A small image captioner, trained from scratch: decoder layers 8, 195000 training examples.
Rows from block 4 of the image encoder of a small image captioner, named by matrix and row number. Rows with one number belong to one neuron. Each number is 50 + 10 x the weight over its row's rms, rounded and kept within 0 to 99. All counts start at 0.
After each neuron's rows are labels from the 100 images, of 14848, where the neuron reaches its highest value: "strongest on" is what is common among them. Only what is clearly more common there than usual is listed. The data: rendered scenes of toy objects such as cars, trees, mugs and chairs.
# fc1: MLP up (encoder.blocks.4.mlp.fc1.weight, 288x96), inputs 0-95
# fc2: MLP down (encoder.blocks.4.mlp.fc2.weight, 96x288, transposed), outputs 0-95

fc1.168:37 15 52 58 32 62 41 62 52 36 58 53 50 54 49 41 46 43 62 45 27 49 55 60 43 45 44 21 47 53 62 56 40 48 62 61 54 47 44 42 48 42 56 48 63 43 49 29 46 54 49 72 36 29 52 35 39 47 44 55 56 60 52 34 60 49 35 57 53 47 41 58 48 52 39 46 59 39 45 54 49 42 39 42 59 52 44 56 44 43 44 48 53 65 44 39
fc2.168:48 60 51 39 56 62 36 36 41 52 51 41 52 61 58 64 53 47 47 50 56 39 56 52 51 54 50 38 44 40 53 54 54 52 57 45 64 59 60 34 44 59 54 58 58 59 60 52 40 49 55 39 75 58 64 50 54 54 51 65 48 43 57 67 37 53 59 52 30 44 37 42 44 49 55 31 43 41 78 48 41 27 42 40 48 63 43 76 47 29 62 47 46 37 58 58
strongest on: hammer

fc1.275:50 48 40 66 54 55 32 46 57 43 44 50 71 56 49 41 54 52 62 43 63 43 53 42 49 41 42 50 47 42 38 39 57 34 51 43 58 61 37 30 57 45 53 41 53 65 17 49 33 44 53 39 42 43 54 66 42 53 40 53 38 29 39 54 60 46 49 43 60 56 45 52 55 54 67 51 51 72 46 47 44 19 46 42 52 54 50 59 39 43 49 63 41 49 50 54
fc2.275:46 44 45 45 54 34 59 42 18 60 47 50 51 31 46 60 69 48 50 61 68 53 48 57 50 59 63 46 50 42 56 54 39 42 67 53 48 47 60 56 45 74 53 58 38 47 58 37 53 51 47 51 59 59 47 31 60 43 42 43 39 84 48 51 51 53 49 60 51 57 45 55 49 46 60 41 32 36 61 55 56 58 46 51 40 35 47 40 62 45 38 67 42 57 43 43
strongest on: chair

fc1.46:58 37 45 53 43 36 41 52 42 50 48 47 53 61 43 48 41 58 51 46 49 43 22 75 43 61 42 52 69 71 50 54 63 48 42 60 63 62 55 58 25 46 56 40 33 43 56 47 39 32 32 60 41 31 52 48 55 54 37 49 37 43 54 36 54 45 53 62 40 45 60 54 57 46 48 61 55 40 32 45 42 43 44 43 43 51 52 59 58 44 61 58 56 44 34 34
fc2.46:54 35 57 58 31 37 53 48 56 53 62 74 53 68 38 34 57 46 58 42 47 68 43 54 43 42 54 59 57 37 42 51 54 48 52 44 40 50 38 42 50 63 63 58 64 38 45 50 47 63 55 62 62 53 36 64 28 63 61 48 68 47 52 48 58 51 34 58 51 63 47 43 24 45 59 29 48 51 65 49 48 49 55 65 40 56 41 42 46 59 56 61 51 48 58 58
strongest on: red object; its colour: red

fc1.110:49 27 50 52 36 57 38 61 53 54 38 45 44 58 53 54 46 47 60 48 43 36 43 49 41 51 37 48 47 44 42 48 31 65 40 46 66 49 60 60 47 26 43 57 48 52 61 32 59 47 37 79 38 36 50 53 60 56 40 50 52 29 54 42 54 50 51 40 30 46 56 73 35 40 55 37 40 54 40 45 47 37 63 39 58 65 42 50 50 48 51 53 58 44 41 35
fc2.110:51 54 41 49 42 36 38 60 50 44 51 64 39 58 49 55 48 29 54 36 45 42 41 55 48 58 55 42 41 41 49 65 63 53 45 46 53 43 61 49 56 60 37 58 44 39 62 56 47 43 45 40 55 47 44 67 47 53 39 62 58 41 50 46 49 61 74 59 57 61 60 31 34 38 57 46 42 50 77 46 49 44 44 59 60 67 32 57 58 77 65 70 54 53 52 51
strongest on: chair; trophy

fc1.184:63 54 72 32 47 51 55 66 37 26 43 51 59 53 60 43 50 35 45 47 50 49 49 61 37 37 30 45 44 39 49 43 58 50 58 50 43 55 51 48 55 56 57 55 55 48 45 43 55 61 39 56 34 36 56 59 65 50 59 55 25 57 49 64 28 57 37 50 60 68 38 51 52 62 44 42 55 46 45 59 50 45 65 65 70 34 57 58 47 43 46 63 64 47 47 58
fc2.184:52 55 45 70 57 47 36 37 59 75 49 48 46 52 42 50 68 66 63 56 44 50 52 40 52 57 68 58 65 68 52 49 44 47 60 62 64 47 40 66 40 42 53 44 30 57 37 48 32 36 58 39 45 51 70 53 28 50 41 50 66 47 34 44 56 50 66 50 35 29 49 45 37 42 48 56 54 50 48 49 47 39 50 45 52 47 51 59 45 48 42 43 47 48 39 34
strongest on: green object

fc1.104:62 46 53 47 47 52 53 50 39 36 51 44 53 46 64 52 62 62 51 61 24 61 36 48 40 51 52 53 48 43 35 65 55 62 52 61 52 27 42 73 54 55 47 51 50 52 47 32 30 38 67 39 47 23 51 49 59 54 44 52 52 56 42 55 34 36 39 54 54 48 30 58 50 48 43 39 59 60 56 52 50 56 59 54 71 51 54 48 52 49 56 46 50 50 25 36
fc2.104:35 61 42 40 60 50 54 54 69 55 54 61 48 52 55 48 55 41 37 34 63 36 52 43 53 56 40 51 46 61 71 45 42 32 51 55 57 56 65 25 44 55 51 46 45 49 42 71 77 53 20 52 52 64 54 48 66 54 60 39 55 54 55 48 58 63 58 45 39 39 64 45 45 48 49 70 50 42 49 55 41 54 38 36 36 43 50 53 43 47 49 44 50 42 64 51
strongest on: green object; its colour: green

fc1.102:61 51 56 54 49 30 49 61 43 44 34 42 37 49 48 65 42 60 35 34 53 51 35 57 43 28 54 54 36 39 50 37 63 56 48 52 48 57 65 46 43 61 56 53 62 40 53 33 36 54 49 77 54 37 55 53 57 49 31 47 30 62 49 43 54 52 45 52 44 41 42 48 26 40 57 51 59 53 49 44 35 38 62 49 49 68 55 64 60 63 40 61 58 46 50 55
fc2.102:36 76 65 42 34 32 34 54 72 36 49 51 56 50 51 27 57 33 72 56 50 42 48 49 44 61 45 45 52 56 43 45 44 56 47 44 36 44 51 53 48 39 49 46 39 61 42 69 54 36 44 50 77 60 38 56 50 47 56 57 63 46 52 48 54 51 73 59 50 61 39 55 45 50 55 39 35 43 58 49 49 47 45 48 58 58 48 42 48 46 68 57 55 48 35 60
strongest on: green object; its colour: green; trophy

fc1.209:44 45 57 48 46 41 54 46 43 43 42 50 54 63 57 40 48 41 48 67 53 46 51 45 53 57 33 44 68 38 61 52 50 34 56 38 48 61 47 43 53 46 64 51 52 59 45 54 37 44 46 52 46 35 66 45 24 53 63 28 40 65 50 68 48 46 33 46 45 43 41 64 47 51 48 39 69 64 58 38 46 43 43 34 51 52 42 54 54 48 17 43 65 40 62 63
fc2.209:56 57 60 56 40 50 35 34 53 61 42 34 47 42 62 52 53 63 59 45 53 53 53 53 54 46 60 57 53 62 24 65 60 54 38 50 56 50 66 47 54 62 52 59 44 66 35 48 37 40 57 47 54 68 45 46 63 44 32 54 67 48 54 53 71 47 56 49 57 39 55 48 66 30 44 40 36 54 42 58 43 35 46 46 22 50 48 27 59 49 56 42 51 54 60 47
strongest on: red object; its colour: red

fc1.206:53 56 36 64 43 49 52 47 42 38 38 49 59 53 45 49 54 51 41 58 62 37 54 67 46 66 43 48 59 65 67 33 47 41 43 51 54 66 62 52 33 42 64 43 37 45 65 48 67 59 31 45 26 50 53 46 52 47 54 43 31 40 37 65 53 48 28 45 40 35 63 55 57 50 51 59 51 50 58 35 45 44 45 40 52 41 45 60 46 30 36 54 66 47 49 57
fc2.206:37 51 64 53 55 58 60 64 50 55 39 29 35 44 59 57 64 63 74 40 33 57 58 43 53 51 62 49 58 53 55 57 36 66 54 45 70 37 61 41 52 56 38 27 44 65 46 69 65 37 48 48 55 41 44 43 49 41 52 45 62 57 62 36 53 35 65 48 45 35 53 34 39 40 44 57 61 56 39 53 41 58 53 53 49 43 53 54 42 61 49 59 42 51 47 41
strongest on: red object; its colour: red

fc1.30:45 52 45 38 41 46 58 49 41 47 61 59 63 50 61 32 46 71 46 60 61 68 25 54 43 44 50 53 44 35 65 57 53 61 45 60 68 59 60 35 59 59 64 70 56 32 37 41 40 46 56 46 56 61 58 52 53 46 33 55 53 54 45 54 58 44 37 43 47 59 57 50 41 52 38 45 39 63 44 42 36 46 44 67 48 45 44 40 50 49 43 63 73 37 38 57
fc2.30:47 69 69 66 58 32 39 63 72 63 46 42 47 34 64 40 47 31 26 49 46 55 24 40 60 55 43 57 53 69 40 51 59 48 44 48 47 41 38 57 50 42 33 44 51 33 35 57 45 50 56 66 60 43 57 62 52 57 58 44 54 56 55 37 50 45 46 58 59 40 60 59 54 52 60 49 58 52 59 62 46 51 44 44 56 61 51 53 43 56 64 61 63 41 51 50
strongest on: green object; its colour: green

fc1.59:45 37 56 57 46 50 45 46 58 39 34 37 53 36 56 43 57 61 55 46 51 49 38 64 43 59 35 56 70 46 65 53 41 62 60 55 55 37 66 57 48 47 59 59 43 36 53 30 71 61 58 64 40 42 47 30 45 37 44 34 54 58 53 40 45 52 55 51 41 60 45 52 51 43 42 45 37 24 66 37 49 57 50 75 38 41 42 54 66 45 54 56 58 47 45 49
fc2.59:51 49 39 53 42 43 57 47 61 47 55 42 37 65 53 45 48 50 44 37 61 48 50 33 50 40 58 43 41 36 40 43 51 41 44 47 47 50 51 72 44 56 47 34 57 58 27 63 44 31 61 61 56 47 41 59 65 51 50 58 40 16 57 57 43 42 71 55 48 45 39 59 59 44 53 42 54 57 54 43 60 59 56 46 54 78 63 55 70 63 49 47 47 40 55 58
strongest on: green object; duck; teapot; its colour: green

fc1.21:52 41 39 70 36 53 33 39 44 31 43 60 42 43 49 46 59 47 58 45 42 44 55 46 45 66 41 33 58 54 47 63 50 51 56 48 41 59 52 58 38 40 51 58 31 44 73 36 45 34 35 55 35 53 52 41 45 37 48 46 33 50 48 52 63 46 77 58 40 56 66 44 43 39 49 47 48 34 71 54 44 43 52 63 42 43 47 62 47 39 50 68 59 49 47 58
fc2.21:36 46 32 46 49 25 51 69 51 72 47 42 34 69 36 46 40 52 68 48 59 56 43 58 44 70 53 75 48 43 53 36 57 42 45 43 69 51 55 53 58 61 42 48 46 55 57 62 62 50 59 49 56 52 56 46 61 58 63 48 36 48 30 47 52 57 51 45 33 36 59 55 57 45 69 51 40 43 48 47 59 53 45 41 46 40 35 60 47 33 42 61 53 44 49 51
strongest on: red object; its colour: red

fc1.274:53 55 52 41 54 56 53 59 39 61 54 52 47 65 56 42 68 40 55 56 48 64 41 66 76 66 43 56 56 56 67 59 59 39 52 39 48 36 63 59 51 47 69 38 30 41 46 48 54 63 62 49 44 53 51 44 56 51 47 44 53 59 48 57 33 54 34 51 48 56 59 36 57 44 47 41 63 47 55 63 47 55 52 43 31 22 48 51 43 34 38 71 56 40 60 38
fc2.274:34 46 50 33 58 51 50 54 47 49 42 49 52 57 61 51 43 47 52 48 69 43 49 38 41 55 29 44 49 28 36 56 50 62 59 38 41 45 49 48 48 33 29 67 60 53 59 62 59 49 47 45 56 49 60 63 44 31 61 52 54 53 53 43 47 52 72 57 37 72 47 56 49 63 50 44 42 46 66 60 48 57 46 76 72 48 42 40 60 44 47 62 45 55 48 65
strongest on: green object

fc1.221:46 55 32 56 43 44 33 29 48 48 34 52 41 64 44 46 63 30 51 58 44 72 51 38 36 49 61 50 58 45 38 42 57 43 57 47 53 47 52 70 33 48 54 43 40 41 32 48 61 48 46 56 50 48 51 58 50 45 67 40 38 54 47 60 71 41 59 48 43 52 53 54 36 59 35 52 54 32 36 54 41 28 50 54 46 47 50 60 44 46 50 72 54 55 45 27
fc2.221:57 52 41 67 53 52 60 37 38 50 53 60 54 41 54 44 45 33 58 66 65 68 33 52 49 40 42 48 67 63 56 50 56 48 44 41 37 49 44 49 57 54 57 62 53 36 49 59 45 69 62 51 70 67 43 47 38 58 59 48 45 56 62 62 68 65 44 56 52 47 45 49 53 46 50 46 47 36 48 41 42 68 51 57 29 65 62 48 48 34 64 64 50 31 57 66
strongest on: red object; purple object; its colour: red

fc1.31:43 38 60 49 41 40 47 48 45 37 62 52 50 57 68 43 36 48 47 60 56 42 51 65 67 54 50 26 52 46 55 48 47 40 50 50 69 53 54 36 57 53 56 46 45 43 62 35 64 49 50 35 38 25 70 43 38 51 52 47 62 61 57 42 51 46 38 35 50 39 53 66 51 49 27 26 42 56 46 45 38 39 51 56 60 55 45 54 36 43 40 50 71 41 44 55
fc2.31:43 43 41 78 31 55 35 44 52 58 25 47 42 44 52 50 45 41 51 59 51 52 50 45 32 54 41 56 39 56 44 29 49 57 48 40 44 73 57 52 38 51 57 44 36 52 40 45 35 50 40 73 52 64 57 38 55 35 65 57 59 54 54 53 59 61 51 42 46 61 40 39 34 52 53 60 73 57 47 48 58 47 42 38 50 51 51 44 46 57 45 41 58 45 65 68
strongest on: hammer